config.toml
arch = "ecapa_tdnn"
model = "audio frame classifier"
num_classes = 72
lr = 0.0028
Rows from block 10, named by matrix and row number. Each number is 128 + 24 x the weight over its row's rms, rounded and kept within 0 to 255. All counts start at 0. Numbers have three digits each. After the name is the row's rms in percent of the matrix's.
# fc2: squeeze-excite expand (model.blocks.10.se.fc2.weight, 256x32), inputs 0-31
fc2.0 089:103168152112094126091111091157126133115128139141160169164147100109120141142108134141095124162161
fc2.1 118:172107135068140110112129062144121122101117143118094121157125133153130112123097117140120121146162
fc2.2 099:125129113155147125113143073138183132120159106112137150168129125127108138102099163082125120118097
fc2.3 102:181079139120140115134127133155142124156135129139148167141134110077109125142181137118168142111116
fc2.4 096:164089134126150137149160087134113131137100138094116112132138137105092175134109117123134194134123
fc2.5 103:158090147097176121114140104126136114144153172158118108132114149102093127177143145112121117114157
fc2.6 091:185077105098129129125147106150122141143105123110121084107115134137163163115148133143120169138103
fc2.7 098:163117138113127123123094151140139125094140094144165125161122114177169081126081115141146116123127
fc2.8 113:121158147126076131165162171177155120149164135174134125115101138130134138147148110145141125115136
fc2.9 090:187107145131150145110161106139131143131106140141144124145104142147133142077136108141091159137182
fc2.10 081:108130112113135151091138119112149098113148143145136123164148126107131174131126174096149160132188
fc2.11 124:173157165096156105132125178117123116143144085109117124153122108187112141116128146147132131110135
fc2.12 090:175127151160142155170163124109142145139130166125104112121153098123125099129125143081151161120156
fc2.13 100:110136104136092112116123140159127114109151179159137049110127109135159141128153147111124131147134
fc2.14 088:148096127130094083131149121155138096133125113152134163121133099104099135148061149124119141161145
fc2.15 087:123127135133129134132137127116133103097132074119169146147110181141150101139148128126139079084167
fc2.16 099:143164141181147154097118135119152181121136146149102147127123144144100150106112168082124138125137
fc2.17 071:150121088139161172114141137137142168147137164103112114158125119178106092087124135146121116148136
fc2.18 101:144109103150145172124134139097128166104098151135100097113121098170117133120144157150127162089101
fc2.19 092:132120127093130066146138122137110191117133136078139148132105136142135134157151142118143121082144
fc2.20 108:153113123138140127141180067140131123142116154131143105102129153109132074138169107148145125161116
fc2.21 079:134161085112124121098152123115151112143075145119141129164156120131150164101146154087111165127121
fc2.22 082:141125116123125101132149101143124122160128147151095060154116149186120109095143129134155131146098
fc2.23 118:155093138140171130090117091110153133123091111086162158140153126126126113152089150123102126129104
fc2.24 097:154166152111146149102124127116167133075144125098106118140103110163126117109170144114118114149083
fc2.25 093:097140142142122145138113097142164125130118170115156181148116123079120147097115162095132110121097
fc2.26 114:147127145125134159194146119150147171118087171123142154094124141130110142103103153108134126122102
fc2.27 093:143124112065141110156125164147129142138105146183104104136116142161121121137165100125114113150097
fc2.28 089:124156125116150129122198146101128135154145152103119133122127151127194145104090123131139094127113
fc2.29 087:128078102118155129107130097139165132129139141130132104130133101159123151164181121078130089125140
fc2.30 074:151123138147132101095108178128163123111101097151105106104105164109135117107147161093149160145117
fc2.31 112:140154088063140113123167120102107138138120178112121106103126130132149137145121133152100102137165
fc2.32 092:148143149149128169160096105122142103121100073134166169122117149107093102131128115140127121127090
fc2.33 096:121126138119167130147160106176114151127156163158118076137102112161119121159144130139094147158123
fc2.34 125:137082100105094130122112159120179099129121121126130151099151099138112130164073153135119106113129
fc2.35 087:104097127144116112154135102123115182119161109143138126132110105120129172182113148111157173115140
fc2.36 100:105153116129153136094100119119124130137122166128142123136124111120149149105184168134150133183078
fc2.37 088:147099130110099116109112098117150109125130126095153158123136131105062130170096155111104093144122
fc2.38 118:169157090136108092166139173128133120098160111143111144144110114189143140102129115124113118123132
fc2.39 075:146085136116081145106134119141142162126111159128120153106103164169100129123152137160113102154091
fc2.40 071:150144136149119110118098118162120161141117128119097150121124112080147107120078129135118137182078
fc2.41 071:212111093108130125139135123116147108101101110107091133099129129147139147129118100134121101165126
fc2.42 094:114115096101159100120073187141159092154114122096142119139147109138126131122154132100107114112133
fc2.43 077:112154109089111149110144184101144101099100101111117116162137127149150128153177136110131131109103
fc2.44 099:176104099117124121107158095099130130092126113138137149117136153115103143143081150132139140100070
fc2.45 072:158116128104135125118105101105154113093100150181109146143136133120151133146148129121112180103181
fc2.46 080:173117085118087149125136123111130154110125125110100129127172142181123148166165162124123125130145
fc2.47 100:123121149141149119127134083131132098132175164109109099183141143114107091114160137112117135106167
fc2.48 096:143110153087124100107155151137144136113110128111165148145129104100106103095118153161073135100105
fc2.49 175:132134158122120128132133118116161121111126137084138210115122136108116110114065154138151120132122
fc2.50 086:160091146120078131147109116133165119120118148121107192147156112159122143172126129126099116134136
fc2.51 076:139166155164151136124187106155102154152103151122131131142119113150129113130153103167094160114126
fc2.52 068:127115117134081130150154129159172121136182102081086125142120144122131137117151103157129143159146
fc2.53 102:141107126150127139125121121117111095154116130131126121174111110170157112150201171130138121096143
fc2.54 097:150106132142136144089074127116100147110174125162131146161133095120136106142154159121144132131177
fc2.55 127:166128107113127128131117174137163090089084136163103138117144121146142086101118108149150101116132
fc2.56 067:142144195125135119139141083157154091143120112150124121117158163094096124109159130118152151129118
fc2.57 102:131112085094127106130099111137123141111141150113130117172126108097178150102163174117116145159141
fc2.58 084:143110094173110120132134101100156144135119181119113124161121154102115156134139109100133174098152
fc2.59 103:100140096139134116100120106124133154154101197099118124153142120120124127163141105084170125125152
fc2.60 101:158134127129138124131174136142127177133130158093119133135125149140156132137095117180063108143124
fc2.61 086:168149121186102123109151167132135108151150140158122141151080155144129103169145128146132139108122
fc2.62 108:115122089078147084122128142138146095128138141112125120178136152103154139117125101123153118150183
fc2.63 151:166131119113086106110121126126073144142146097178123067133122144131122116141165110146117120133142
fc2.64 093:134135100101160143109135157079090119143108133140135105126110151151120086141148191116148125117154
fc2.65 073:088148147162121142124087122078172104120112124121142113113176137132151139100112111133109144135170
fc2.66 064:137093116129101114116146099143168136115117139115167144126148121125123089093141155133128079081170
fc2.67 118:144138089133130111122134205108143133108102116125148129144130100159136156074098116129132131117095
fc2.68 103:153106141128138134096175144168180099124154114168139082147132125155139157139136151142108143124133
fc2.69 118:122115136149124140233117102122148148127157137101153143138121139123131140108120145140103146126133
fc2.70 082:121137111121178149125145137122159137113086136128131147193148128181103093132135117109137159128117
fc2.71 206:140124140129127131116128116124179126130111138083128189120128117090122102096065145148141140138101
fc2.72 087:145127143146141153121156146135131097148072147131098078128110099183154135119138104121125166142130
fc2.73 091:132117119152107144153094164081127142137159118101151160151132137127109142114162168128089100133167
fc2.74 087:110171139074129137137128113128112136124113118128110169129112106119080155074142169118121160110125
fc2.75 076:102133133106128187156089138101138092115125135164102119130100131081121171141127120130132103160132
fc2.76 087:127150135142074132138121117118167120144107109170133147125145146115147150053147151148118116132101
fc2.77 142:126138118122123105133150134152092126123132115197150077097127130164140147140180107127134128110154
fc2.78 070:137157134099135137135098137117168117124127065127162127153113126112144138113118158134109152102193
fc2.79 096:143133131137145154137165124130167151120104106086124150134091135079142110100124162164099150162117
fc2.80 093:123108079130124154161167140121119089083094150081129128115144092109116143122145137155098127131132
fc2.81 087:137113121202138116137113098149154091128114159141100126160105147119122132117087097146107112135155
fc2.82 080:144150151101126157095128140132093109161115113178110068103119133139109145079118111121137131110127
fc2.83 079:152158123137152115087104183113142137127137098141133105128109123122123104090159196144137131127145
fc2.84 083:144163129157107094130120160104149109136114146102094133156129150171153153176128167144105105131127
fc2.85 123:113153117095122113140114129138110136140131168189129086109111153185106134114150112138100116134160
fc2.86 091:108165134111094111148134168116125096119123110114150091164115097133117155086139174133112118091140
fc2.87 083:134174145121108162088162119086124157139122100192110155128115136129098133100127141124140110119123
fc2.88 094:132119133111138130135120111102161104101116120104166219162123128116119144146113141126141116100105
fc2.89 085:126126133163120132125089103145149172105128148118165125143128091089110136144193136128098105127108
fc2.90 098:113157115127098131121138133122174130183130071138119101154104137156149108101155154124136127091143
fc2.91 170:113109118134111105167121139157110121116124115161142067137130111140134128115198095133114159149145
fc2.92 109:176128176140119135149108095136134131137122148125176130139138096127142087128069106129132122102099
fc2.93 103:150135122135118116094114159148133126101174090121152112178146105161096140110111150101136085135111
fc2.94 100:155135144108128121114144180147186132111126147116136189128146114102141112079116129123128103149112
fc2.95 101:118172112120132107148132111116153129140124119110119168162107162129173150149110092194121121128141
fc2.96 086:142139144071167140120122140140122086165126136081095114142154125107154107115137114146115167108151
fc2.97 110:141085120160095105144107100148122095096128165137135119121124093111119156138182168100128114131121
fc2.98 081:114112123148138150113134110160185107135091145108141093100124141119139173127174121138102126115086
fc2.99 096:120082102129138111079124128139170125121089154096172127153158092136117153157126132108124114148138
fc2.100 102:143117133075124164123130121109123142156154167101118110151117143113178116087170148112136161130139
fc2.101 093:162123103140089095175142143126103143118133124092128092153119114106133169191136132131147118131127
fc2.102 097:133111103090150141136137149124134151125108126137082116140106169182152098169145136141095164122119
fc2.103 080:105155138122090124105177177155136112126105152134142096161127110148177150161126115140139114117116
fc2.104 092:124128147160086152092111165118181123136090113107137125153137129141134150130172146087128120094116
fc2.105 073:118116134111126134112121158112156123128126127132082093176118121109120167098186094139082134140122
fc2.106 107:158146099145115140145136146133128145126133096175137167136108141163131081110163115122163127181125
fc2.107 085:178117082137162167105100098122147101153120114123123154141154138161161112133145127168135108136117
fc2.108 091:143157116156105080132174147143163081120150110161133159124152138118115099112133127108123085129138
fc2.109 093:184123100127121100145136114149124119103098129109081128137129119152110073149118129088132163158135
fc2.110 088:165138095130178135094116153102108115168124111110136140107137109156104127092106163131174120141131
fc2.111 125:116101104112089119175108146146138140079103129081133116148139134179130137141174137141118144125143
fc2.112 074:117120089127117176108144110113128182158113134133134134169106136101098146091156118139124161123161
fc2.113 097:153114129146125120137167123114114146185074110124143120101122102106084126153149128127134175097135
fc2.114 077:158120125161130104138103162092118161104168145127129106166131174120103130101117118102134096125168
fc2.115 094:137131116142165135146164100122129106110120118105179181108131165130116157119161177146149133123138
fc2.116 161:113140148170118123127150110105171130097153151090144194147123125095124123119091155141126122129104
fc2.117 089:131184135129155086120114173126150133121121177121119133134128163151125084114103153131131101163143
fc2.118 093:160116153142110092133101143155160148136140084171126128124128131125095108108170171132105107112099
fc2.119 093:177102137082178087125106173129124136143142113133129136117128149188129116126102141108126118128121
fc2.120 101:139082143119143129130174131127137111107128174119120088135159150170156135132115104120111078123162
fc2.121 103:146082103129106125172101131122131123127127107104149112122138110142096127182169167131094155137157
fc2.122 106:159132132119152164163122158155095152140137122190121073138144107150152117135153106123110131139117
fc2.123 124:114151096125124116149190133115107147118117152109125120092122113113156105118125127112132096201114
fc2.124 100:136118151104123138056122116101123144122102136153139167168119157107146114135126151121116073109129
fc2.125 063:145161148135138094144151124128157151108098102105128119124106167164134126158161159174146170140133
fc2.126 084:173122136091146083142138154126127107127130123111142162136161118153147135100071134122138094102094
fc2.127 112:136106115168117151093119069125159098118137106154179132150119120142141129144140144093114130102163
fc2.128 101:109129091139129118113113142108131138091104191129154169134133106113088116117146116092154124105166
fc2.129 117:128143105145156112152087160127121078148158112122141143142156126159133091089125137121173106099119
fc2.130 112:117124128167114104203134132148150130129147132091151106083127116116114114185115147125120138121129
fc2.131 083:129114198079128149111121112118123091116104147145129136133118129130118183115146134088107146111104
fc2.132 092:117109137139146079115124094114109154175142153119112145146121136146132083113121148138085096176128
fc2.133 093:118113109131071125080107124142132126126137113154100174149138117189134116115113165111118149143110
fc2.134 112:125120104138097147100129170107117117144123110122089157151144135125162132176142180148093125139095
fc2.135 078:163126126095156108097130121108152116126109176124123100132152105137135145149131153153121145082187
fc2.136 087:137126179080170135144130139125122105106171169164105120153113171102120122109140117107128128143126
fc2.137 125:153138103090160165147192113116115106113121096102103131128140104128154174133095125124143141138127
fc2.138 073:188136145120142112128162134087142143090129180128151111142122106138124148152153130113123121183128
fc2.139 066:128134131108132094124090111179137088160104087118118165131115115113137113127155115138154147104077
fc2.140 066:170163146144093127091140153129142078113098134111119100135091146142132126143123159163104150107151
fc2.141 051:122164103108123114115133160104095115150142154141167091102105128151144166141134138111160165158161
fc2.142 085:148140157072142107104151081129114090140123113143107151170136101126124092166124122146104133144137
fc2.143 093:137158115156144121142103124116144115131102091155130135154094160146069092133169120136153164125113
fc2.144 080:080122109144108121108131149168165110137139120109154074116115145123147158104170096137110109117151
fc2.145 139:123146129111146147155155152114111069103121136125097109113133100140113109104119142107111139201144
fc2.146 083:144130130107127186103127137091119111118113109114129138123098136177084107113164136174093124144118
fc2.147 094:140133121140091103127193082118152135141133162099110140127126154121157118128099109161136107140169
fc2.148 125:109157122163119109150103114132176133101104106106138186146138154108153118122094146136159103155134
fc2.149 163:157104145122127121107128093122149128138131126083131194126151099109130143145070151143100135140103
fc2.150 104:151124151149107122094116127111144097079134185144152156139129103162141118102096120165134117118101
fc2.151 086:160145141115126129122174079157166160150124093129144114136132081130136149097136159144118165144134
fc2.152 092:147141151143102122170100097112144111142107151098154173155116114124085104121138149137133106082153
fc2.153 084:153154137123092090162125162117143147114131182117152138156118110085134153125123164108143100102141
fc2.154 067:161166107097174132128062126114144129132134129119135159113112123138133126073165156110113125131132
fc2.155 099:150146120131100130147129099128090113137122154147121197161080135129116151129126140127168092144149
fc2.156 088:151131123093094080115117141157150128140139110153094122162119129130135126195140165119135155112150
fc2.157 094:170108103127100148135117074121113143140125160158124122138125157113141135146122093068155107103148
fc2.158 082:158123155083155134084114115128119109128093154105138163124165124162129117177126151136124102161134
fc2.159 111:152123105085132130112116083127097146138128180108135132186126133138119129139122074159108115147125
fc2.160 104:148133135097134139149158133120148123121137160085151180152108167095112128105091176124133112115111
fc2.161 074:141164115116128124137132144153151150138157065167137138156120112088160173117165141118133107129122
fc2.162 119:153109116146177109156159069131106135132125161114112134124138162132084121142136113112103112157093
fc2.163 076:150124139110153157122144131083120173052093124136102125111121148127149163123124124125104107141123
fc2.164 088:168185068121118147164126113140137149122120143112120123143112123150143084109166102113134125113106
fc2.165 067:143167139124143147110149127130121113156117118178159146090141135102071125080118121109149126137094
fc2.166 096:102145124129110087149113121147145095139151088116149171138158102134141165083124142139160111160109
fc2.167 070:161115139162141114127082067117110137134129143156115139141115146147148142144125131113158071092114
fc2.168 113:130119122099107109097150161106123118150162138103126100127148101148125138201159153135105116162137
fc2.169 107:161115113089107149141146166119165126113129106146137113132130132155152142059120168134130127159100
fc2.170 081:129145175155118142150162132120140132121119148161129153149155112122160144073082147118131080137122
fc2.171 106:147147133111105131103122170122153117140154096116108129129078131147126180167132152124128123133069
fc2.172 098:171126123112151094176171133131113114144118148083119169124139137121097182102143131125124116136111
fc2.173 163:170138117109081126116100187098131130096122135120109151170130103168112157125128108110131101114123
fc2.174 107:134124145153140149079123088149116116147116128173154147142111122099129115105177114129154147100082
fc2.175 101:115099109118139105209113102181165134111122134138156145115122120156138118127142095147132131137134
fc2.176 100:133163193117130122149089126153122144146171129093123099117092151169131128136158131118148127151137
fc2.177 085:144162112100143145141146104109127134121098152077089108146104151115157113105156129138109164157164
fc2.178 094:124138128126151118149151114133123128162126114108109139170094131125121185169129091178141105087132
fc2.179 101:136107135118113159088098107126154111139135148118159188138132105071114103153148166130127117139123
fc2.180 121:109123119101132106192167144170134116134103129098150094149113116115144133146156112148119170106149
fc2.181 074:125123166124102126124120132129156111098094102187176109153143136110121098160177124127126110111124
fc2.182 082:153099098141116139126163146132142148140140127098142093123119136148101195174149152128107117140092
fc2.183 153:135137106133126103103132156139088128162130123177125052129118125152140124149158090111102138131131
fc2.184 072:108160127196117124146160163123135080124108147134135132124114108087107132091152141144149122100128
fc2.185 099:116132082082097138127131092136168127164109116120176135155140117139141174129164141146109121140126
fc2.186 134:130121138112121133134099139101138109145128084141122158158115098124149178095127115141137154056119
fc2.187 080:152180144086164133171149115137090125123129134132103113162112155145118093082145111128134115144131
fc2.188 094:116110067102136161105153149117114153091089171143126107155133119121127146148136111169151126141115
fc2.189 091:101106127129118164136134098119210137148121142131110107121149128130176138134095130173127116109128
fc2.190 077:109118127147193167125107165113108174124119148148094141146128166153135138128149116168138123141124
fc2.191 098:124136140067116154139145145122107110078123135170150137117166116113104095089149126118149131151104
fc2.192 184:137122151136120145101115122095157125115129139096119196131150125089123106124070167125131116120099
fc2.193 100:156135106106151108140166132144180142111128135096100138153132126141158127055107129118106125132154
fc2.194 106:140133105101158105146113114124149123124117152104091138126130158095135158137150138096126113206101
fc2.195 085:123150143139158116136126165121106146137145115134145198152107124157140097072103134134091117119120
fc2.196 102:147129153159111110115109147134159129130104106128146134150109125114149133221106128115152157141118
fc2.197 098:129149145101123135103135133157135151115106158131108131160148118143168143106141168149097104163066
fc2.198 082:110137134098113152101114130096133144095098124129129171130141109145104119072116102141130123164184
fc2.199 118:141107127139157127119132092141166143149128126120130124143105120104126167109138140140133164038127
fc2.200 104:151098121190134111153104160167134129120116177148130105131138088112103083121110126114131139122118
fc2.201 128:127163136103101106194145156171105142156119132146149129102103124121144141122166123141146141087132
fc2.202 126:145120130131131108212133129176151118101113132119159130122133109139159125099162133134089146118128
fc2.203 092:124142063103148168169122128144113138104131101110141109119105142098111139110150154162084116122132
fc2.204 074:123096130159133118100106112143154118086122144123149153181109141157132146144138125169186126107143
fc2.205 082:131101132119160136136126113143154104152121102083128199157138175117117135152117130137135087131110
fc2.206 094:104159114165131132132175141101135116131107143145133067120117173111123151087145140146128157142157
fc2.207 106:117119131121145102105111108114143084105128177115140147167125126101138142109120118099176121165176
fc2.208 101:111139107092126159119177148111142134105090084154119130170100096119093111143143123137114151131099
fc2.209 107:096146166135107144105159109150168137117139115113161151126149117117146126127089154119099175156090
fc2.210 113:144127127113119100175135094153172142116148176124150099130121181101117102165129134112105118126141
fc2.211 096:192126123129150153088126107127106086091135154120131143112147149170117130123135133087163135123105
fc2.212 092:121138106151135118131078095087163124133138110098122135150148127124106120099154152110096116130192
fc2.213 118:116130103142136112134141115136111103131098149113170130125117094112077075138136143107136148191124
fc2.214 118:150126148146121152150165110139110099122143120147124050133108102132100135139160120151155169133125
fc2.215 096:156111114112170146123115119129081122154106181144107149151122143096101153124110105081135148145137
fc2.216 091:152105087128131159109152138107091091119109149154117151100125117134112140113157132161103127116065
fc2.217 082:171115090179153132134149078128127150133116108149130148153118125118135129150142116108191130154134
fc2.218 084:117125121125137146113118077123169084116115140109097137105122168101152099123140152099105113101172
fc2.219 099:111134099145163137150133116120093101166122191104094109139118119145154145147103142114099141161107
fc2.220 062:157082119093123121108170091159156097152135155107125158142132114160141115143111159158112127142103
fc2.221 076:150135110115141132062128129102151145137106087098133131142107144127142126109092146173095106091127
fc2.222 086:156149150112153176120104101140111126134132103127128144108093142119146147135100154129124190137075
fc2.223 113:138118132130131140173162065111132136124123153125111135128117151100132133101158106170087134178127
fc2.224 090:174119146083133146110171109114127145125160127132115156083132185140145118172112112117121131117123
fc2.225 101:132085160131128138139085129136169129116121130082138196130107120126115115114110129134107113152081
fc2.226 088:107133136136094164126141168098157100102135123122093102111136156121119137155160174159159145160129
fc2.227 109:171148140128146118112120173122114120131139083115137153150120058149100125100123109148153136121097
fc2.228 082:130129103140128150111107124111130117107133133194089102121142140153136119162117103139163108081173
fc2.229 080:138141096095160122136126091151124142181112117133087145156161111108129117124161123160148159134164
fc2.230 089:131102122076170134140131178114150113128104131147132128134106147121120096060142131137102107129154
fc2.231 155:116142110126108136114162129113144142085136111128158153117153107123094070113094130103125108179155
fc2.232 147:134150123120143141101146125113167128115130108101158172139131125076124090112068162135151136119145
fc2.233 097:154120128127168120150137106171126124148139136100098092117129158140144162100170106150077120140153
fc2.234 096:136125128121179172123148153113135122086113157111132122101140153147146138185121129162111157142092
fc2.235 077:146148125099166154138114193116175120133124109150131138133093175136134159130143155138126130096136
fc2.236 136:185130128129174089118101139124104162165112153111099147128131145133092130115123103099131119126085
fc2.237 092:148111148138113101106133126185155151154171140142155124127147112159109112146174110113082120141127
fc2.238 131:141142141146144172087135131100134094162134150180104113123144169170123119141171142142126116137130
fc2.239 096:124113126139123140127101136131103151128142133114132162131124129139205169138135145205137141132135
fc2.240 119:166110147085164099119145118142135141113082140106118129154102166130096130122148138157110098084129
fc2.241 119:173152148123158104101160105145125145117125162099133134086128098131148118100108140166136138175104
fc2.242 133:158109090122114116084158108108111143096128097126144106113127123129136112204131132129139136165149
fc2.243 069:099131118117120071120153132147183162152108152107163122100109141131103147109154108145111155150127
fc2.244 098:128181130139112165149153161105123138133169085128150122164154106138119120109131169140163139127157
fc2.245 086:126143164144108104116170159151142137141143153090127156109117098135143138075106160118159164125113
fc2.246 090:178128161069111122132181132143091134128105129122097161120116158163124120124105107126116121110136
fc2.247 105:128136119137112119100168137134165121183132140179097099115123142157101159140151120132167101135150
fc2.248 069:166140137113166148173159107149151078129152132141136138112117103146157108132162143110119143097165
fc2.249 130:121112138138116156119123135117170120114121142092163210146119139107095122149094148110120147124110
fc2.250 074:133082131147119125167151123100137130161133130160106106164156152104127129121109113181134107165164
fc2.251 091:129170113101125118133138145149132145109138134080172132141104110126126124201159139166125150140142
fc2.252 090:106147164115159105094164109144157108135142122144157142165109101152113142116079157105136101122149
fc2.253 114:152131124139123125177126117118185116143097166075158149098126155112128136094162130123126143119113
fc2.254 071:152129132150141120101150204102149132151137102115132138143124117154115083090140165146143139141146
fc2.255 095:161128149139139156113137145135145120167065107084129152088125147118119122095078125127120136117145